Rows from block 7 of the encoder of a small masked spectrogram model, named by matrix and row number. Rows with one number belong to one neuron. Each number is 128 + 32 x the weight over its row's rms, rounded and kept within 0 to 255. All counts start at 0.
After each neuron's rows are labels from the 100 clips, of 14848, where the neuron reaches its highest value: "top examples" is what is common among them. Only what is clearly more common there than usual is listed. The data: synthetic speech, music and everyday sounds put through simulated rooms and audio effects.
# fc1: MLP up (encoder.blocks.7.mlp.fc1.weight, 640x160), inputs 0-159
# fc2: MLP down (encoder.blocks.7.mlp.fc2.weight, 160x640, transposed), outputs 0-159

fc1.396 [161 128 112 115 186 141 140 143  85 174 120 147 160 155 123  77 130 147  42 139  95 104 106 191 155 160 160 122 177 154 182 150 110 111 138 146 105 138  75 135 100 164 138 140 159 100 118 142 207 115 178 117  82 133  89 121 121 166 151 142 133 110  86 110  96 156 128  99 174 126  97 103 124 193 166 144 119 134 127  66 171 153  88 124 109 105 136 117 149 152  93 143 125 126 144 147 130 178 101 117 149  95  87  97 116 144 133 124  99 113 158  74 189 190 151  92 123 131 153 116 161 112 136 184 102 102  58 124 153 121 125 108 163 102 141 152 186  58 129 119 122  89 101 208 106  70  72 164 182 119 133 150 180 116 132  85  84  91 129  91]
fc2.396 [125 106  99 117 121 200 148 148 139 134 128  86 109  99 169 147 132 135 155 156 165 121 138  79 104  88 179 148 163 180 169 170  98  91 116 155 133 108 123 134  60  97 138 153 136 145 119 118 108 132 190 153 104  99 152 115 126 110  95 121 122 169 158  77 157 121 169 124 153 133 131 117 152  79 153 168  91 112 132 112 116  93  98 153 143 145 111 148 101 166  85  75 106 106 111 133  85 132 168  65  70 131  98  71 153 146 117 150 147 144 120 205 177 143 119 191 121  83 158 136 197 152 115 133 125 122  67  81  93  74  60  90 157 182 110 159 155  79 156 130 104 190 181 130 154  85 114 123 167  83 105 151  79 123 122 112 117 106 141 198]
top examples: band

fc1.47 [ 79 139  87 156  85 111 106 146 135 175  97 124 129  95  71 176 119  99  91 126  70 135  77 182  81 106  91 161  79  61 154 116 112 119 132  86 171 121 125 112 140 100 161 115  91 118 132  97 118 118  90 143 151 165  72 128  97 113 151 173 122 106 151 115 171 176 164 164  61 119  99 131 117 107  65  98 113  27 153 163 143 154 164 105 149 146 104 109 109  73 113 123 139 103  94 132 157 140 174  79 102 108 167 108 150 122 108 220 156 137 136 177 140 202 116 124 145 123 166 110 124 157 140 145 144 137 118 155 140 167  94  97 102  79 138 116 107 122 170  63  99 100 134 152 158 208 153 125 135 152 178 134 128 124 124 135 122 140 137  78]
fc2.47 [153  94 137  99 117 129 167 182 120 113 114 155 118 169 154 168 138 111 153  83 107 154  74 124 145 149  84 121 145 178 143 147 163 135  78 171 129  80 122 132 104 115 134 159 153 136 137  96 133 141 105  83 145 119 141 157 107 161  79 151 132 120  81 165 124  91  99  56  85 131 163 121 218 112 107 106 110 155 154 119  86 140  93 147  85 126 140  59 141 122  92 204 127  94 199  93 114 122 134 120 159 145 137 138  87 128 139  92 127 124 156  81  83  55 102 126 159 112 138 164  85 131 111 178 138 133 177 141 123 111 199 133 120 149 144 130 158 113 183 158 198 112 110 154  77 126 104 147  84 139  95  68 165 194 171 143 138 101  55 112]
top examples: speech; ring modulation

fc1.168 [136 128 187 120 163 178 142 216 128 164 171  66 176  80 147 158 123  78 149  93 127 160 115 128 123 181 194 111 143 138 103 113 156 118 149 105 172 110 103 163 104 126 111 192  99  73 171 143 109 192 105 122 120 125  90 138 158 132 122  80 111 161 116  39 152 130 110 126 106 149 146 146 106 117 125  49 112  79 145  89 168  97 130  88  95 119  79 130 141 133 121 112 110 158 129 113 120 142 211 117 136 157 118 138 126  82 147 160 130 188 107 122 129 159  80 181 144 128 171 109 157 117 146  70 130 111 114 124 133 162 134 164 133 112 144 131 144  69 108 149 128 112 136 124  87 149 127 136 148 159 174  86 136 189 144 135 113 129 136 240]
fc2.168 [ 96 118 153 105 163 120 127 105 147 142 137 125  93 146 126 151 119  98 143 105  83 186 105 168 125 115  68  95 152 111 188 136  74 143 158 175 101  94 126  95 102 143 115 106 173 123 122 124 146 105 134 218 119 154 185  80 126 103 126 186 175 114 173 195 110 145 118 139 164 145  79 138 179 177 138 149 140  81  78 142  72 201  72 106 179 104 102 120 161 182  51 165 130  86 180  79 141  65 131 131 130 132 145 121 116  86 130 128 126 130 158 126 115  86 127 153 142 144  90 163 137 132  78 129 129 145 151 116  91 131 124 121  81 185 125 132 175 146 121 175 111 105  75 161 168 122  89  74 125 124  91 155 195 131 119 120 103 154 135 118]
top examples: dropouts; band

fc1.80 [146 136 131 103 135 123 126 138 100 121 127  45 143  93 112 180 106 155 150 113 129 134  73 157 140 118 164 102 129 125 144  99 114  93 108  97 123 122 145  66 141  64 156 115  73  77 128 146 157  91  60 163 103 127  76 129  61 106 170 101 135 106 124 111 181 170 117  62 102 121 131 166 112  93 101  90 114  99 110 140 176 105 155 145 128 149 145 143  84  98 112 176 106  84 179 118 154 133 164  68 147 108 126  80 162 139  90 127 202  92 163 154 109 110 145 154 113 126  95 126 141 195 128 111 174 103 137  48 131 176  97 143 143 103 125 105 180 133 120 187  92 143 148 143 106 152 103 128 172 119 134  34 110 160 123 167 130 176  82 163]
fc2.80 [ 63 119 125 133 119  80 101 124  97  93 122  86  95 107 167 100  96 113 119 142 127 161 166 138 135  99 116 173 166 140 119 143 127 143 113 102 161  54 168 123 136  96 134 103 136 133 134  63 172 162  93  93 141 103 107 162  88 129  38 166 147 139 156 162 118 154  96 138 186 216 145 121 149 170 119  82 118 166 132 169 130 133 108 157 157 111 139 104 144 156 200 100 173 148 123 161  77 135  82 157 180 180 142 161 103 139 125 144 100  87  90 109 106 107 118 186 129 148 108 139  62  61 131 151 138 145 123 108 144 140 149 156 119 149 160 188 133  83 184 115 150 101 197 156 122 110 135  63 114  75 114 129 136  99 116  86 159  97 110  74]
top examples: speech

fc1.52 [151 125  90 110 196  85 169  95 121 177  64 167 106  96 160 121 161 153 109 122 125 122 129 115 182  62 190 156 164  84 181  91  85  78 102  67  89 132 129 142 100 179 140 135 128  95 126 111 192 100 100  96 131 105 105  99 151 107 182 151 115 179 135  82  86 147 181 128 104 103 104 113 135  99 110 190 132 115 160  55  46 120 121 124  84 132 154 154 109 110 148 119 162 134  57 184 132 125 147  73  84 143 112 110 152 150 103 125 101 131  87 120  61 148 155 139 132 104 121 111 165 129 172 170 105 135 153 123 173 106 192 148 136 140 146 148 126 125 109 112  72 127  96 115 138 132  88  89 131 190 140 170 127 136 139 132  94 120 128 101]
fc2.52 [ 81 111 131  72 137  76 107 135 112 140 102 103 151  53 177 107 141 159 136 100 113 131 122 121 166 104  91 137 179  71 143 148  97 148 117 116 125 130 154 127  94 135  94 148  52 115 143  96 197 147 167  86 118 109  75 192 138  83 149 113 240 195 130 157 150 139 132 178 100 107 199 119 140 128 164 136  80 140 153 126 130  77 116 118 134 169 108 119 126 147 177 138 177  94 122 114 139 182 133 109 142 143 112 113 168 194 116 125 130 174 132  84 123  97  85 182 106 125  91 117 131 164 127 108 197 129 155 162 146  66 156 121 105 176 144 141  99 113 165  73 115 122 178  85 126 123  90  97 146 159 112 109 134 114 123  96  79 154 121 142]
top examples: band

fc1.231 [113 152  92 121  92 110 147 117 135 146 131 101 193 154  83  89  64 122  97 115 161 188 117 183  90 106 145 100 201  87 222 130 126  98 105 157 167 166 149 163 153  72 131 104 135  95 110 114 149 132 158 130  88 148  95 143 144 194  88 172  88  91 133 149 112 136 129 149 117 167 135 141 102  86 149 115 190 109 124 201 182 133 111 128 159 102 166 132  90 111 109 119  54 144 112 129  72  94  90 137 110 162  59 146  95 110 107  91 108 179 168  62 151 159  94 129 132  89 117 141 159 110  74 152 105 109 184  86 131 128 115 105 113  97  79 154 105 128 128 136 149 100  93  98 132 115 144 160 152 135 107 163 109 150 146 104 149 123 151  67]
fc2.231 [158 194  85  42 157 151 156 119 107 170  74 112 141 109 134 106 141 153 121 169 159  97 158 134 156 178 105 164 159 132 126 145 179 187 191 140 184  79 167 161 137  60 195 165 215  93 109  78 137 149  95 124 103  78  94 128 128 165  71 114 139  97 114 142 111 163 150  83  53 138 152  86 145 127 117 132 146 134 127  70 131 137 133 139 174  85 119  85 112 130 124  94 170 132 134 109 184 125 179  87 135 161 107 151 118 116  71  93 122 102 134  93 133  89 120 117 127 153 136 104 129 128 135 149 158  63  92 166 111 113 113 127 180  96 144 168 120 125 149 130 158 142  98 139 134 109 128  88 139 105 151  96 144  51 118 110 167  95 152 114]
top examples: dropouts; band

fc1.158 [ 66  91 117 108  88 128  88 189 165  81 149 139 158 191  79 123  91 106 101  84 119  83 162 118  52 137 136 174 109 127 135  89  76 125 133 199 153 150 146 119 123  93 125 168 178 192 104 154 110 125 171 100 151 116 132 150 189 118 176  96 130 162 115 144 155 109 137 111 116 137  69 173 162  91 147 166 117  78 127 151 189 123  97  73 128  97 103 141 102  96  97 115 102  92 113 121  78 111 138 218 103 129 126 128  94 107 120 126 100 155 160 112 141 131 150  94 141 159  93 134 156 124 135 101 214 134 142 166 140 166 148  85 141 114 159  95 133 137  89 153 205 152 146  91  87 124 104 138 126 174 117 150 177 157  93 134 148  99 137  92]
fc2.158 [132 111 125 156  94 137 127 195 162  46 136 162 127  99 106  97 106 138 112 166 117  83 148 148 132 104 153 160 130 150 167 158 129 185 100 111 141  91 111 106 172 122 163 158  91  99  73 188 172 130 138 115 111 158 137 118 149  72 161 145 110 118 119 159 128 127 180 144 142 118 133 148 141 165 155 134 104 100 120 108 123  94 189 153 150 141  95  86  96 129 217 171 150 131 193  48  93 165  29 119 171 147 118 156 164 121 124 145 134 124 140 121  99  77 166 136 116 127  68  47 121 141 134  96 123 107 102  95 136 137 139 136 164 163 170 125 122  88 138  98 122  86 112 141 142 134  80 141  71 154  96  94 192 196 110 114 136 123  78 108]
top examples: drums; number of effects: 0

fc1.120 [195 109 124 155 108 132 131 195 154 134  80 105  10 107 159 128 179 214 159 125 159 150 151 123  83 126  84  69 118  97 104 131 149 127 131 148  52 177 137 119 112 195 153 155 152 100 148 149  84 126 101  96  94 143 153  99 117 122 153 110  70 105 124 154 113 116 118 120 130 111 156 179 207 117 145 121  91  91 124 114 122 162 136 138 130  77 161  93 144 150 132  82 110 118  70 152 166 134 131 124 114  73 110 124 130  88 106 175 107 110 177  94  88 119 104 130 142 160 110 119 149 115 125 142 153  97 162 111 125 126 129 103 141 122 163 112 132 124 179 203 160 127  93 183 130 172 120  98 125 154  96 126 197 131  80  96  73 171 110 122]
fc2.120 [157 145 151 130 109  66 208 120 158 130 110 124 182 146 134 102 126  72  91 114 171 138 163  88 189 126 147 167 175 132 127 145 120 157  69 116 153  79  91 130  90  93 156 115 108 159 181 123  81 102 165 134 126 137 140 117 127 144  95 189 149 153 127 112 135 116 103 158  82 124 133  44  58 103 150 156 127 161 141 136 171 137 159 141 139  55  81 116 124 159 171 110 132 100 153 201  97 111 114  94 128 160  97 124 101 115 118 102 143 107  91 139 172  86 109 125 201  46 135 105 145 145 144  77 112 120  95 122 173 162  78 152 173 168 120 138  80 145 152  93 116  91 162 104 118 138 153 146 154 110 133 174  70 116 152 172 136 144  87  95]
top examples: speech

fc1.615 [120  94 124 113 131 104 141 135 170  96 143  96 144 128  66 179 105 145 114  88  68 183 141 128 127 101 106 121  71 161 168 124  98 102  96 154 146 100 146 134  91  94  90 118  87 144 133 119 150 121 103 112 143 159 101 147 102 159  97 182 160 125 170 167  56  94 167 112 126 122 180 167  66 111 138  50 158  50 124 106 115 149 114 145 161 141 160 196  82 115 138 160 103 116 130 114  64 101 122 153 146 163 153 171 114 157  84 169 131 156  83 101  68 151 148 147 147 149 145 126 115 142 160 127 108 208 147 120 150 161  55  74 164 127 148 141 113 116 110  92 159  97 140 102 137 108 143 149 146 160 133 158  52 112  88  68  73 144 124 157]
fc2.615 [130 113 141 103 162 108 125 158 166 109 127 159 112 179 162 144 154 109 114 160 118 152 129 106  98 141 117 126 168 139 183 112 123 141 104 158 133 173 153  72  85 108 126 114  93 123 101 121 185 174 128 142  84 200 140  90 130 145 150 174 150 134 109 156 112 135 132 192 100 129  92 112 147 103 135  92 146 135  59 127 125 114  82 132 172  73 115 115 214 129 179 156 164  76 100 175 170 100  88 132 101 102  73 163  81 117  86 129  93 117 137 110 167 120 113  91  74  95 126 155 103 156  57 187 111 152  99 143 153 102 161 119 117 163 116 128 127 136 150 167 141  71 172 192 107 176  83  87 164 109 106  99 179 159 103  71 107  58 120 123]
top examples: speech

fc1.270 [135 115 124 151 106 124  99 181 110 189 116 108 139 123 136 130 155  88 169  83 144 100 133 147 162 180 154 105 204 133 117 131 109 160  83 165 142 121 105 114 154 104 154 121  98 124 115  93  93 196  88 117 121  99 119 108 103 140 136 118  90 161  52  82  90 141  48 148  84 142 120 164 187 113 143 108 171 118  96 115  82  75 152  68 129 163 130 131 116 182 121 170  75 156 108 130 135 114 106  98 176  43 121  65 123 138 143 150 156 102  79 187 170 138 155 123 115 105 146 101 118 115 131 147  99 134  77 136 117 106 169 137 115  86  92 132 163 155 101 161 184  47 139 178  78  97 179  95 106 139 124 130 141 147 112 111 155 160 160 167]
fc2.270 [165 177 142 114  98  79 127 148  92 110 122 117 131  86 117 219  99 127  99 123 150 158 117 171 102 114 168 191  60 116 109 118 117 115 168 145 161  82 114 132 116 155  81 115 116 127 138 129 111  94 111  90 118 145 144 144 144  98 128 125 125 132 162 161 158 155 133 129 147 207 119 115 110 160  67 138 116 168 190 124  91 162 129 112  88 113  69 169 124 127 155  99 104  96 186 135 157 212 163 142  90 130 114 116 135 113  63 114 149  79 107  97 121  71 126 122 183  79  48 151 134 112 167 137 169 147 135 114 153 117 146 160 180 199 134 112  79 145 156 107  70 178 138 149 170 116  83 152 162 102 164 113 100 168 129 101 135  99 102  84]
top examples: dropouts; dry

fc1.616 [ 56 125 164 166 120 106 117 171 122 196  82 148 156 111 168 136 145 143 155  79  83 165 152 162 114  90 105 126 117  80 141 116 137  96  97 119 142 135  90  82 110 128 178 148 160  68 116 149 123 174 132 115 152  72 161  88 139 153 148 182 134 139 176 150 130 110 162 192 150 162 137  92 112 134 115 167 128 109 119  60 154 100  75 123 148 135 161 108 168 125  69  89 104  82 147 182 172 216 126  88 143 106  53 125  78 128 165 168 146 180 161 120 165 102 120 181 115  91 102 166  96 157 107  93 133 138  94 122 158 123 142 114 123 103 137 135 117 115 124  64  97 125 137 150 126  90 107 148 140 100 135 146  92 101 152  82  69 117 100  66]
fc2.616 [ 99 139 135 128  85 195 136 133 114 170 137 125 176 132 135 108 128 128 154 109  41 101 122 155 120 136 174 102  89 142 158 140 122 126  93 142 170 108 146  83 124 118 145  64 144  71 144 157 161 140 125 128 182 157 187  95 152 172  94 156 100  74 111 167 129 106 152 172 165 129 109 104 223 144 162 101 154 100 133  45 128 116 103 145 152 115 125  99 120 124 142 125 167  75 130  93 144 171  89 125 125 129 101 156 149 123 126 143 138 106 102 153 100 122 168 146 101 101 123 147 143 158  73 117 122 113  86  88 116 128  87 122 228 102 132 192 190 163 118 100 145 128 143 123  73 109 109 102 158  98 172 211 184 111 133 105  97  99  74  94]
top examples: band; dry

fc1.29 [109 119 167  81  58  34 132 190  88 192 169 165 127 108 139 172 143 120  85 166  77 153 111 112 103 177 114 142  81 135 131 110 160 107 116 135 106 149 106  85 138 141  93 182  95 141 107 153  62 106  74 149 195 115 170 141 168 175 163 119 105 125 124 119 140 107 157 134 127 147  89 160  62 178 131 141 143 171 118 121 118  95 104 116 109 172 101 128 147 170 133  79  87 127 118  86 157 107 113 197 104 119 163 111 178 153 196 140 139 101 165 134 169 100 158 151  71  90 120 111 161 142 138 127 166 113 142 138 162 169 174 122 116 156 149 110 168 154 137 136 137 145 154 120 167 175 165 142  57 152 193 128 140 157  99 132 121 126 100 128]
fc2.29 [111  71 127 140 187 154 162  67 136  76 149  61 150  89 130  76  88 186 144 107 159 142 130 186 142 110 103  78 100 119  91 144 126 109 160  94 160 113 140 145 171 111 123 119 177 136 166 158 164  85 126 137 170 116  94 141 129 136  59 229 156 163 156 109  84 117 162  76  98 156 127 114  99 163  83 198 124  91 120 158 145 215 162 158 108 147 119 135  88 121  91 114 100 189 118 146 105 142 144  91  85 152 129  97 145  92  83 134  90 205 115 147 163 130 126 139 130 144 124  92 122 124 115 143 126 143 139  98 105 154  67 122 128 107 118 142 162 101 111 129 125  96 107 129 139  86 161 154 201 116 142 121 101 153 147 190 173 129 120 141]
top examples: speech

fc1.552 [108 108 156 158  99 112 122 112 169  94  94 127 192  69 156  93 122  83 155 117  98 183 133 111 150 120  44 138  74  98 106 121 142 177 108 116 125 122 141 152 159  85 156 133 158 153 110 163 104  62 136 135 171 155 140  85  86 171 208 142 143 158 113  82 172 132 104 118 179  97 113  35 127 127 133 142 113  60 142  87 110  57 191 124 161 151 120 101 121 101 119 126 159 164 133 148 142 127 180 134  83 126 130 151  98 118 133 136 135 139 166  94  93 143 129 105 181 167  77 127 104 150  73 132 162  73  98  98 189 141 117 124 117  94 139 147 104 110  70 115 102  79 139 111 144 112  82  76  90 165 132 124 125  91 139 161 115 171  93 110]
fc2.552 [171 189 141  57 160 137 129 103 101 108 145 153  71 100 124 178 136 174 197 171 158  93 110 132 169 124 175 173 121 145 160 115 155  85 112 199  93  93 140  83 138 127 154 134 113 114  99 156 127 160 135 114  71 123 126 130 125 119 116  99 171  94 127 185  56  97 114 161 115  93 141 152 246 161 132  98 125 170 133 155 121 125 113 144 137 118 106 128 109 147 152 122  97 123 146  96 150 104  88  95 171 134 118 132  87 118 110 102 151  58 176  82 132  67 111 120  95 130 167 210  70 183 142 161 121 129 162 155 142  91 167  87 158 101 105 127  87 107 129 107 141 134 124 135  88 152  77 146 120  90 135 100 117 125 175 104 126  86 120 150]
top examples: band

fc1.594 [150 152  83 106  92 139 144 146 104 113  99  95  86 199 117 137 119 171 142 128 206 170 190 112 116 135 180 152  89 141 100 121 134  92  93 112 110 115 152 122  76 103 158 153 146 115 222 105  83 132 142  85  78 126 114  68 157 129  84 143 167 145 172 126  66 110 134 121 118 125 144 146 123 103 101 114  98 113 136  57 145 154 145 138  96 193 124 180 132 119  95 147 103 120  58 136 138  98 132 147 163  96 138 145 149 103 172 110  95  97 107 150  83 138 140 159 146  90 192 134 210 150 116  92 139 153 109 124 151  77 137 113 155 190 151 192 153 107 118 164  60 125 166  93 131 118 164 135 182 166  92 126 117 153  79 115 120 160 133 151]
fc2.594 [128  89 149 132 148 122 153 156 131 147 141 158  55 117 125 114 157 143 172 135 103 170 165 128 141 150 110 148 116 179 108 115 212 133 114 144 108 121 153 110 179 171 110 150 148 115  89 118 111 109  75  68 163 177 109  90 157 163 155 125  89 131  89 130 137 103 110 141 125 106 184 110 166 127 130 131  86  89 113 107 163 118 140 160 142 129 176 183 113 144 192  92 136 152  67 194 125 140 134 128 122 128 142 183 121 105 101 124  92 123  96 153  65 200 124 118 140 110 160 100 139 173 125 146 125  79  43 122 192 161 166 168 122 110 110 137  61  44  68 136  74 134 149 121 116 113 177 101 134 134 114 171 150  69 149 113  94  90 146  93]
top examples: drums; dry; wah

fc1.592 [142  97 172 151 190 119 109  79 172 132 171 165 117 144  97 181 118 119 119 154 103 156  41 121 110 133  51 139 121 127 114  95  78 126 127 173 156 127 153 102 184 164 181 156 135  90 146 154  96 114 119  65 118 110  80 129 174 160 124 111 131 140 116 138 118  78 138 179 147  98 107 110 121 101 116 115  85 134 136 148 165 148  86 135 161 123 155 136  81  74 157  99  78 188 141 161 144 146 106  98 106 104 106  80 131 153 162 159 149 104 181  84 176 174 116 108 165 109 162 128  85 125 100 129 159 101 167 167 144 165 186 160 134 147 159  99 145 193  50 160 130 118 141 134  98 104  70 139 149  70 129 114  86 127 191 110 118  92 144 102]
fc2.592 [186 123 126 141 136 111 107 133 134  98 168 122 123 187  72  98 119 124 101 111 131  94 154 137 110 197 106  60 120 176 106 116 175 126 130 146 192 180  85 114 117  96 138 125 140 151 165 124 117 152  85 103 124 151 169 114 100 137 113  91 186  85 144 123  70 106 141 146 143  91 111 110  91 119  61 166  77 148  99 101 150 116 163 124 138 123 161 163 103 174 131 114 170  77 156 108 150 167  50 136 144  96 122 176 136 130 110 132 101 196 148  70 168 125 161 125 204 173  78 128  76 161 101 165 156 135  89 121 151  93 105 146 154  84 144 115 101  99 149 116 155 113 107  71 177 155 104 121 172  73 141 157 118 152 205 109 107  99 116 119]
top examples: band; dropouts; distortion

fc1.254 [159 181 133  87 121 163  93 159  94 119 142  96 149 147  89 151 199 134 105  75 121  82 102 115  18 110 199  95 124  36 121 142 123 112 138  83 106  94 116 132 162  75 157 125 169 123 117 169 142 185 117 163  61 128 151 138 121 126  86 126 150 134 163 162 165  91 144 112 118 133 169 225 117 140 153 149  82 160 121 153 181 132 141 127 112  82 139 133 142  93 127 149  97 127 154 101 105  96 127 192 100 150 176  61 103 127 158 129 152 128 164 145  98 124 130 103 159  96 116 147 163 117 158 142 104 130 137  98  73 139  86 159  93 123 116 132 132 202 133 172  61 126 125 143  96 107 119 140 119 128 152 112 142  87 147 135 118 178 156 157]
fc2.254 [132 120  97  86 128 107 156 121 145 147  64  67 205 148 132 116 113 151 117 142 165 190 121 161 113  94 106 109 146 108 137 189 147 154  16 132 157 149 146 100 139  69  91 143 148 114 132 102 138 124 179 137  99 112 116 123 110 108 120 113 242  98 151  77 111 109 145 168 131  71 103  83  95 121 157 135 153 153 138 148 165  97 176 121  98 124 138 143 112 154  99 146 140 130 156  64 142 140 138  81 162 107 170 158 131 162  86 136 164 174 105 149  95 146 141 207  55 130 148 115 193  95 151 112 124  68 162 163 145  95 100 100 107 116 174 117 137 155 116 160 125 148 135 148 109 109 138 151 160 132 106 128 122 153  93 135 133  55 112  88]
top examples: speech; dry

fc1.513 [107 168 147 134 149 139 166 193 124 131  80 137 117 130 124  96 135 137 139  87 126 182 138 124  40 112 100  59 106 177  98 122 114  71 118  86  65 154 121 123 119 129 182 142  65 129 129 119 112 101 172  84  99 108 138 142 116  96 143 124  57 127 118 193 110 128 194  62 113 118 129 110 144 126 124 180 164  95 115 133  45  77 107 124 107 146 152  91 136 160 116 107 148 143 138 132  91  90 139 137 112 130 117 140 168  93  89 193  70 149 163 195 100 152 114 123 108 162 182 119 179 138 142 124 150 105 126 121 131 146  97 163 113 126 141 155 128  52 103 109 128 116  87 169 171 178 105  74 144 128 125 158 139 167 155 144  87  83 176  95]
fc2.513 [131 177 137 154 122 138 112 187 151  65 128 124 138 127 139 178 158 105 118  93 112 139 150  75 155 195 131  51 193 102 114 102 161 150 108 102 133  99 193 180 143 130  93 124 141 109 171  80 100 162  95 112 162 187 112  88  95 106 123 130 123 106 117 137 122 162 114 170 119 132  72 140 132  91 182 136 112 134 130 151 204 129 112 117 106  83  95 154 206 115 109  88  95 147  75 188 151 115 115  84 182 131 151 115 144 116 121 181 132  95 144  48  75 149 125 153 145 136  89 125 146 131 109  94  79 132 106  96 126 157 159 143 141 135  98 148  71 125 114 122 111 102 104 179 154 152  80 124 157 167 108 156 130  52 131 189 160 161 142 120]
top examples: speech

fc1.45 [152 125 140 123 176 118 136 138 170 149 129  93 120 104 110 104 133 103 137 125 143 101  99 137 159 174  95 169 184 106 108  91  88 147  75 176  75 111 113 169 130 117  80 119 115  99 153 101 159 125 119  95  74 135 193  78 181 138 109 101 160 158 104 140 131 146  62 113 119 149 212  90 140  93 130 123  96 122 127 111 114 151 122 111 107 133  94 178 170 132 156  88 145  77  96 153 135 137 191  97 141  95  82  72  91 159 158 138 148 138 129 142 126 141  67 148 128 166 151 108 136 164  76  91  94 181 111  85 127 209 198 121 117 123 127  67 122 160 173 132  86 112 194 130 123 157  97 155  77 203 146  82 136 140 167 111 115 109  93 126]
fc2.45 [139 171 153 103 138 171 179 144 141 146 101 137 119  97  86 126  98  81 168 132 128 107  48  98 140  60 161 153 103 111  77 119  92 144 135 116  78 101 137 137 152 128 174 117 135 143 155 138 133  75 106 135 173 105 137 135 147  80 115 138 116 105  95 170 161 130 166 112  89  74 202 174 138  94 154 100 135  56 150  69  90 114 105 136 166 127  95 107  50 116 136  95  89 149 170 165 124 184 127  85 139 202 119 123 123 105 114 156 136 146  95 195 153 108 103 159 191 116 139 154  94 129 162 117 105 106 177  91 118 191 102 143 135 138 104 131 162 142 198 111 121 164 130 109 106 123 115 117 120 104 156  90 107 121 159 145 162 176 101 211]
top examples: dropouts; everyday sound; reverberation time: dry

fc1.452 [154 105 196 104 129 182  98 181 102 118 126 124 153 148 100 144  90 113 158 107 183 136 120 155 131 174  76 118 122 107  99  98 142 113  99  68 141 139 120 165 123 106 178 148 111  52 159 161 170 196 103  64 110 115 103 130 116 153 162 138 141 134 112 100 117 101 164 145 129 127 185 195 133 124  72  88 193 168 144 148 128 119 176 116 113 203 200 131  99 132 130 119 134  88  98 146  89 102 112 137 120 147  87 121 155 125 147 123 101 161 230 104 148 149  74 124  75 141 135 127 166 160 161 199 173 128 151 157 115 143 100 138 125 107 147 155 116  61 133 143 115 141 134 129 125 163 132 137 147  92 132 133 206 146 113 118 187 135 123 182]
fc2.452 [134  77 125  89 121 173 126 124 129 124  78 159 110 146 158 157 167 120 111 119 114  88 178  98 134 160 158 102 115 168  65 122 103 123 120  89 129 153 117 158 134 150  95 134 111 182 131 130 128 150 103  84 154 102 135 114 122  90 140  34 117 148 127 129 178 159 105 140 105 124 135 122 133 123 163 107  97 103 140  99 146 124 145 159  56 114 106  99  97  99 111 150 152 111 159 118 119 147 161  83  89 168 124 120 102 134 117  76 163 106  76 152 121  98 125 132 157 126 160 108 179 148 132  63 122 119 106  68 139 158 207  71  73 109 142 157 145 165 112 146 122 150  99 162 127 165 132 136  79 194 191 144  79  31 179 211 131 176 188 152]
top examples: dropouts

fc1.328 [150 195 101 122 181  41 122  95 111 125 135  98 162 156 101 203 113 113 109 167 119 102 109 123 147 148 176  83 147 151 115 131 174 137 152 107 144  73 159 140 139 180 165 116  94 105  55 127  69 100 135 158 218 139 153 158 130 104 101 172 118 113 158  99 153 110 147 150  85 102 105 132 134 100  50 113 139 139 178 135 140 120 176 158 134  87 106 160 115 139 167 105 200 116 140  97 125 131 176 102 146 152 133  74 163 159  79 145 136 167 155 144 140 148 149  71 141 128 115  75 168 120  97 152 163 104  95 120 118 155 170  86 150  79  98 121 194 155  75 127 122  94 125 137  70 121 170 132 119 104 101 124 111  84 104 165 130 170 122 143]
fc2.328 [111  53 108  91 120  82 107 130 100 121 148 148 102  55 130  89 152 117 150 117 131  98 156 101 151 154  75 169 140 129 109 175 173 116 162 165 163 110 122 115 142  61  91 111 156 122 126 143 176 148 150 156 112 104 131 100  79 127 138  91  78 150 101 162  81  98 125 149 142 144 185 176 171 120 182 115 156 179 178 178 182 188 141 126 112 126 127 118 173 158 169 118 125 120 135 167  60 105  61 117 183 148 121 135 128 107 150 123  98 107  73 165 126  69 113 132  52 139 121 130 165 161 103 145 105 176 116 117 108 123 105 137 165 117  79 177  92 127 121 124 156 128 116 112  91 102 101 146 159 172 113 108 125 121 231 136  86  95 158 146]
top examples: band

fc1.531 [116 161 124 131 124 102 124 136 152 147 131  91 157  75 115 128  98 136 127 184  78 120 150 125 113  64 117 117 116 109  85 131  87 146 147 140 114 157 157  66  99  76  78 142  45 139 125  61 109 113 114 136 116 127 117 100  86 127 152  63 166 103  74 111 109 153 130 118 152 162 164 169 112 112 199 117 137 122 177 143 192  76  89 171  67 101 108  80 139 155 122  91 106 131 136  96 114 139 128 126 168 161 104 155 175 132  58 141 145 136  97 103 141 193 189 138 141 192 144 140 135 123 144 118  80 137 130 128 127 112 151 143  82 138  93 163 111 112 170 124  87 175 219 155 101 124 137 131 183 127 127 150  85 122 109  91 103  76 185  86]
fc2.531 [199 145 154 152 180 140 113 135 147  82 180 171 125 174 119 120 147 130  99  93 173  95 115  96 117 104 150 122 120  73 124 131 102  69 190 108 133 133  93 128 120 104 146  65 166 129 121 213  81 100 133 142 145 125 141  55 156 172 136 159 144 147 123 118 144  88 151 146 191 152 106 116 148  81  87 142 134 155 166 104 116 133 160  89 187 138 123 155  89  78  80 100 103 150 114 118 179 100 122 157 105 131 155  80 118  72 103  97 109 142 163 145 124 167  97 114 109 114 113 183 149 119 162 119 189 144  81 176 100 187  77  99  89 111 138 133 123 100  96 109  84  95  83 183 163 180 149 159 145 138  89 144 108 181 167 118 118 145 115 174]
top examples: drums; far